config.yaml
model: "audio frame classifier"
dataset: "drum patterns on synthesised drum kits"
train_examples: 26041
noise_aug: 0.002
input: "waveform_16khz"
num_classes: 13
output_stride: 4
arch: "tc_resnet"
norm: "groupnorm"
hidden_act: "gelu"
weight_standardization: true
drop_path: 0.1
depths: [2, 4, 2]
kernel_size: 7
wave_channels: 64
wave_strides: [5, 4, 4, 2]
widths: [192, 192, 192]
init: "torch_default"
residual_init: "zero_last"
optimizer: "muon"
muon_scale: "match_rms_adamw"
learning_rate: 0.004
momentum: 0.9
nesterov: true
orthogonalizer: "newton_schulz_5"
adamw_lr_other_params: 0.0012
max_grad_norm: 3.0
max_steps: 10800
batch_size: 256
epochs: 106.2
lr_schedule: "linear"
final_lr_fraction: 0
warmup_steps: 540
weight_decay: 0.05
adamw_weight_decay_other_params: 0.01
Rows from block 2, named by matrix and row number. Rows with one number belong to one channel. Each number is 128 + 24 x the weight over its row's rms, rounded and kept within 0 to 255. All counts start at 0. After the name is the row's rms in percent of the matrix's.
# convs0: first width-7 conv, stride 2 (model.blocks.2.convs.0.weight, 192x192x7, standardized in use), inputs 128-143, a 7 kernel for each
# convs1: second width-7 conv (model.blocks.2.convs.1.weight, 192x192x7, standardized in use, transposed), outputs 128-143, a 7 kernel for each
convs0.171 101 [154 131 126 144 125 143 112 124 110 138 114 129 115  98 134 102 178 163 143 131 105 111 132 137 106 143 111 156 136 113 115 132 129 103 148 115 141 146 107 147 124 132 121 105 159 123 111 131 117 138 150 105 116 164  77 141 167 118 128 134 107  86 112 112 134 114 106 129 130 212 129 133 128 137  80 120  53 159 144 138  57 160 128 137 129 140 142  97 195 156 133 132 116 193 135 172 119 118 129 182 129 130 116  59 161 168 153 149 158 112 110 118]
convs0.172 099 [162 148 149 130 144 136 118 142 131 135 156 152 154 127  86 126 169 126 131 130 142 126 131 133 143 101 105 130 133 116 130 130 136 128 118 136 142 136 146 127 131 121 119 106 115 142 152 122 118 139  85 111 146 168 137 140 145 157 151  92 114 154 150 163 117 131 107  96 177 128 107  77 178 113 123 148 100 129 158 144 117 147 149 148 127 155 138 171 111 127  53  86 151 141 165 141 137 117  44 134 132 173 130  92 154 104  75  83 111 128 139 129]
convs0.173 101 [133 139 141 116 120 148 103 105 142 129 140 155 145 115  90 133 137 119 146 132 166 121  96 108 160 145 131 106 126 145 127 124 156 135 135 112 119 143 130 106 103 147 115 178 153 129 169 125 144 166 104 130 155 135 137 169  89 134 133 118 118 110 109 171 121 107 121  89 116 163 105  67 137 165 145 142  88 131 149  95 113 116 135 133 182 176 180 130 123 167 110  99 130 149 175 120 125  91 138  78 106 151 129 129 111 119 138 135 127 118 114 114]
convs0.174 101 [122 129 133 120 143 120 139 127 117 142 136 149 129 133 132 128 137 136 119 158 107 132 148 114 120 112 127 148 121 128 113 120 135 119 134 116 117 106 132 137 102 127 123 137 109 135 136 124 145 209 166 126 133  84  60 131 114  71 151 132 137 111 128 114 105  99  76 108 119 149 159 117 102 127 126 112 112 149 146 139 141 134 110 177 101 116 130  98 147 103 107 135 152 132 162 176  94  97  81 117 142  73 107 124 169  60  42 133 110 126 143 183]
convs0.175 099 [152 161 136 130 166 133 100 106 138 132 135 156 147 120 161 157 126 146 112 128 152 127 149 137 144 109  94 115 122 145 125 123 125 119 103 103 129 118 134 148 187 131 122 123 118 116 127 108 105  76 153 147 116 134 168 140 132 137 114 135 164 144  97 112 102 125 169 128  98 123 146 129 113 113 160 164 195 130 132 128 146 129 147 122 146 110 142 154 144  90 147 122  95 153  93  75 170 115 130 121 135  96 149 154 156 131  77 120 115 121 115 156]
convs0.176 098 [138 148 153 105 149 164 114 112 127 126 130 158 166 154 131  69 120 132 161 133 121 140 131 130 112 115 109 133 124 111 138 125 133 130 135 102 114 156 115 124 125 129 109 117 144 120 114 129 136  72 122  27  44  28 136  55 129 162 142 144 112  76 154 123 127 100 141  90 131 131 125 148 122 163 155  72 153 128 105 129 100 122 176 111 115 108  79 111 153 110 145  99 140 105 165 131 104 116 102 135 135  85 149 151 128 110 146 161 155 121  82  96]
convs0.177 103 [136 119 138 165 117 130 146 146 135 122  85 131 146 108  72  82 128 174  81 173  85  74  83 116 144  90 156 150 142 132 137 139 128 144 149 132 110 120 135 127 122 124 116 160 138 157 132 130 179 140 134 137 109 109 131  94 117 138 134  89 110 107  91 171  98  78 143 108 109 115  97  97 116 146 113 106  86 124 114  97 172 116 149 122  71 159 157 136  91 116  99  82 119 124  91 144 137 102  97 111  94 106  97 133 164  94 102 150 125 128 116 141]
convs0.178 103 [137 166 150 139 140 140 127 131 146 127 127 116 153 103 138  97  82 110 131 121 124 158 151 125 147  93 140 119 130 126 107 107 138 119 103 131 137 167 144 161 158 156 134 147 118 129 136 116 128 155 119 189 121 108 231 107 104 139 141 115 171 145 195  67 128  87  89 114 105  96  90 111 152 147 140  96 132  95 148 164 126 136 124 130 158 135 143  90  90 120 179 161  76 119 149 137 119  86 146 126 170 106 134 171 108 106  96  81 129 112 158 153]
convs0.179 098 [161 135 128 144 120 118 127 145 124 102 129 159 112 123  89 168 159 148 148 139  82 147 177 131 128 152 117 123 128 113 108 119 132 126 128 136 122  98 149 133 103 127 120 130 119 137 134 132 126 155 127 158 134  52  93  81 110 160  72 128 131 137 178  74  73  52 139 132 156 149 170 124 135 103 103 185 135 112 124 158 125 141 132 107  91 107 117 151 185  97  82 137  77 162 124 141 153 133 164 126 133 165 154 136 135  68 118 177 147 162 176 106]
convs0.180 100 [131 123 128  99 125 143 113 106 120 140 125 160 105 160 146 130 144 133  91 117 181 135 150 171  92 123 114 147 126 121 130 134 142 131 135 101 110 119 107 124 122 130 155 134 143 131 139 118 159 105 144 123 135 134 126  99 134 107 132 138 123  86 192 115 156 116 116  95  80 107 145 117 122 147 154 102 149 165 165  71 139 132 120 129  94 140 124 134 143 139 189 111 112  87 122 124 116 104  79 176 111  72  66  53 107  74 142 145 104 167 124 109]
convs0.181 102 [139 108 114 135 126 119 109 134 137 139 138 142 128 125 117 167 110 158 101 114 150 108  87  57  88 149 145 142 155 127 124 131 137 165 126 116 105 152 119 131 114 116 118 151 158 134 160 134 117 164 121 103 136 146 140 150 157 149 133 153 175 157 103 157 165 133 143  99 145  89 109 110 159 114 143 133 153 106 137  89 107  99 160 126  92 133 112 158 112  83  94 101 100  77 161 119 117 113 123 136  93 160 147 173 123 117 136 114  91 167 164 127]
convs0.182 099 [110 132 128 152 137 146 122 153 131 118 128 145  99 181 153 112 162 145 108 114 111 151 128 146 156 141 120 136 129 126 136 123 123 115 124 117 134 101 145 125 164 142 145 134 166 144 140 116 132 174 137 117 137 150 103 155  91 127 136 121 154 167 159 157 175 120 178 129  77  80 141 110 124 126 102 126 150 176 113 154 132 157 112 128 125 104 116 119 117 153 163 131 137 191 192 136 137 121 115 104 139 119 109 128 143 128 133 144 146 110 158 206]
convs0.183 098 [121 153 126 114 144 111 122 124 122 130 116  98 141 141 172 103 155 117 101 152 145 175 127 125 165 116 112 124 106 123 118 130 114 118  96 136 111 160 126 114 122 131 136 126 133 130 105 104 132 188 146 145 165 107  83 146  81 145 128 111 106 185 122 115  99 134 148 125 165 105 125 114 125 110 106 117 120 177 139 115 134 137 147 115  85 127 141  96  73  61 181 190 164 118 165 168 121 129 127 117 116 151  44 142 148 131 122 171 178 115 106 108]
convs0.184 095 [145 119 126 125 150 130 160 113 112 139 138  91 149 119 117 109 163 146 133 151 127 134 138 178 171  64  71 114 126 132 123 131 104 125 147 148 122 139 148 116 142 133 129 111 116 155 125 130 135 140 100 164 144  92 109 155 103 125 131 169 138 121 117 115  96 159 121 104 129 123 140 100 109 127  87  98  95 120 126 121 120 128 132 142 148 134 108 134 157 110 138 151 149 148 116 133 155 133  96 127 134 125 143 137 121 128 121 131  81 107 137 163]
convs1.171 095 [127 105 139  98  65  97  86 124 106 116 137 136 157 139 155 139 140 114 128 122 134 154 125 129 116 110 117 182 132  97 114 110  60 130  95 155 114 135 142 115 123 105 141 158 129 145 169 165 157 166 103 109 123  65 137 130  74 125 144 177 113 125 136 141 115  88  75 126 106 133 119 139  82 133 162 121 139 119 130 120 143 168 115 161 137 124 136 142 161  77 175  91  95 133 122 106 128 106  91 138 168 133 167  86 123  85 134 120 101 165  82  95]
convs1.172 092 [110 115 140 111 107 124 112  94 130 139 129 104 121 104 136 113 141 131 154 118 142 152 152 138 132  97 149 139 117  97 108 136 107 132 139 129 107 131 113 127 164 105 139 116 123 147  95 100 157 167 127 103 114 158 122 126 104 106 129 139 164 166 163 131 137 101  86 116  63 138 124  74 123 144 169 113 103 149 148  92 111 112 133 183 113 188 103 126 125 107 127 128 186  97  97 105  84 149 108 107 169 104 139 142 112 138 144 109 114 116 125  68]
convs1.173 120 [110  84 110 163  99  87 140 155 111 153 126  87 186 182 127 139 147 150 164 111 144 151 145 125 128  93 187 144 141 144 117 130  88 193 140 106 130 128 132 145 129 113 112 152 166 154 135 119 120 157  88  99  96 132 137 115 160 102 143 145 150 132 136  99 133 132  99  73 157 141 104 153 120 133 118 165 143 123 106  88 103 148 114  77 127 112 136 113  91 126 118  99 123 135 123 144 135 151 104 148 128 163 134 147 143 160 127 121 127 139 119 132]
convs1.174 094 [189 141 113 104 126 146 123 148 164 143 118 120 158 114  90 138 144 123 106 118 139 141 118 177  94 121 113 135 184  81 120 101 133 124 146 122 153  93 148 122 137 112  69 144 146  99  95 119 165 112 141 133 142 119 122 121 114 128  97 145 133 149 124 129 141 114 154 113 126 120 141 102 117  90  69 101 143 133  86 162 102  75 144 127 130 126 158 126  86 129  95  92 140 115 125 142 149 146 172 133 156 118  92 153 159 123  97 136 127 152 170 128]
convs1.175 115 [146 111 123  96 142 105 109 122 117 140 137  98 109 136 110 115 100 117 139 104  90 154 165  72 130 134 121 113 111 112 121  95 100 124 104  93  90  85 156 106 156 158 116 127 135 162 126 122  94  91 105 120  94  91 173 129 126 133  80 117 121  85  96 121  88 155 133 151 122 130 120 143  99 121 132 154 174  98  96  74 137 185 125  73  79 151 129 132 118 122 132  68 158 130 132 140  78 119 160 141 180 136 143 100 122 102 115  84 126  91 112 118]
convs1.176 092 [101  74 120 161 139 143 172 157 138 159 145 155 126 185 181 171 170 146 161 135 125 122 113 152 135 145  97 130 137 133 114 108  84 195  78 155 161  97 107 139 135 104 183 145  78  55 128 118  84 145 145 134 141 140 114 131 148 186 128 125 123 117 155 114 158 123 130 172  59  89 123 144 109 156 181 109  89 153 100 128  81 135 144  83 135 141 146 156  93 141 106  89 131 141 136 123 117 136 115 100 144 181 135 159 154 139 116 106 123 118 132 112]
convs1.177 104 [140 132 139 143  91  96  86 163 135 122  94 107 105 110 135 140 146 155 157 130 145 124 131 161 136 135 130 105  83 131 150 113 122 120  95  99 148 132 115 100 138 121 139 148 126 115  87 108  63 103 138 113  99 127 154 161  97  64 115 121 146 135  90 124 116 152 112 151 113 110 156 106 160 105 184 108 103 122 165 130 123 131 130 108 107 141 139 142 117 100 105 119 128 128 154 108 133 133  98 157 172 147 131 151 134 115 112 149 140 151 130 127]
convs1.178 095 [116 106 148 122 163 149 155 137 140 122 138 117 114 212 126 172 147 170 175 164 166 149 128 128 118 105 102 152 185 125 176 131 163 163 148 133 146 141 157 122 133 129 121 139 142  92 145 147 133  81 133 133 127 119 136  90 110 130 107 155 127 122 131 125 122 143 107 110 100 106 122  81 112 129 142 157  76 162  86  70 115  95 109 115  77  96 105 116 143 155 128 206 177 122 105  98 119 128  99 138 115 150 149 104 132 153 128 146 123  78 142 123]
convs1.179 093 [147 109 111 119 128 145 126 151 138 148 134 135 104 119 150 167 132 128 138 131 116 142 145 127 136 130 170 136 142 146 125 108 123 124  92 136 124 136 127 145 181 135 151 142 135 126 138 113 139 116 176 150 113 169 127 129 149 135 154 110 113 158 129 129 160 128 140  94 103 153 132 132 138 167 107 115 159 146 160 141 142 152 133 144 129 145 126 162 105 136 109  73 140 127 142 117 124 136 152 149 114 118 154  91 138 115 141 102 122 115 111 137]
convs1.180 093 [ 83 111 108 142 100 157 142 130 110 135 116 154 120 139 143 139 156 126 126 125 133  81 143 122 144 174 143 129 166 133 148 155 105 138 137 134 157 127 135 131 121  89 147 147  66 127  98 120 161 110 101  99 122 156 114 169 124 140 113 143 133 163 184 133 122 124 150 119 124 115  98 134 114  78 131 155 146 177 164 192 103 103 126 118 100 124 131 161 138 129  63 156 124 144 160 172 155  85 122 111  87  99 138 178 137 151 160 147  84 138  97 123]
convs1.181 093 [116 112 109  92 178 149 165 143 118 135 121 141 144 136 140 150 149 147 128 130 156 147 139 150 177 143 181 132 113  93  71 132  73  95 135  95 121 158 104 125 153  87  95 144 116 123 142 169 124 103  99 110 100 107 127 123 146 178 123 114 130 126 107 149 128 118 108 116  99 175 105 119 109 114 121 102 154 178 140 121 157 112 137 146 175 136 159  87 158 160 146 105 156 148 104 133  90 168 101  93 112 155 121  88 164 131 128 118 134  98 125 142]
convs1.182 112 [125 137 136 121 116 122 113 128 137 124 150 117 120 112 108 116 116 110 125 144 133 120 139 130 105 133 117 143 111 109 161 105 137 155 146 140 143 133 127 137 126 147 119 143 131 130 123 111 125 112 108 119 166 152 132 154 132 148  81 113 123 126 122 118 143 140 142 136 113 160 144 159 156 169 125 149 152 104 129 128 153 102 142 103 117 141  96 133 149 115 114  87 101 104 111 135 126 142  95 119  71 137 166 135 102 153 133 101 124 136 121 123]
convs1.183 095 [ 96  69 115 136 116 131 132 136 142 131 116 152 139 165 141 145 167 132 126 120 121  87 125 136  87 135 109 159 142 159 175 188 131 117 124  91 121 158 140 136 144  66 123 126 122 149 120 181 101 160 133 127 102 128 174 185 120 110 147  95 112 148 136 131 141 120 112 131  91 144 101  80 184 176 182 127 151 129 148 115 116 106  89 122 116 141 133 132 188 120 118  64 127 107 121 131 106 175 155 134  95 118 121 106 111 178 123 138 140 170 143 125]
convs1.184 138 [150 124 114 137 132 109 106 124 112 109 161 139 149 108 115 120 107  92 130 116 139 104 108 131  73 121 116 126 126 123 107  87 117 116 114 182 146 129  82 107 138 133 165  85  76  78 106 116 123 153 124 135 117 102 109 116 123  95 127 143  81 107 134 137 126 142  42 122 119 110 159 150 142 173 164 155 162 142 115 153 141  99 128 111 112 104  79 105 123 129 140  99 129 101  85 117 129  62 154  99 125 152 129 130 127 109 118 126 131 160 118 108]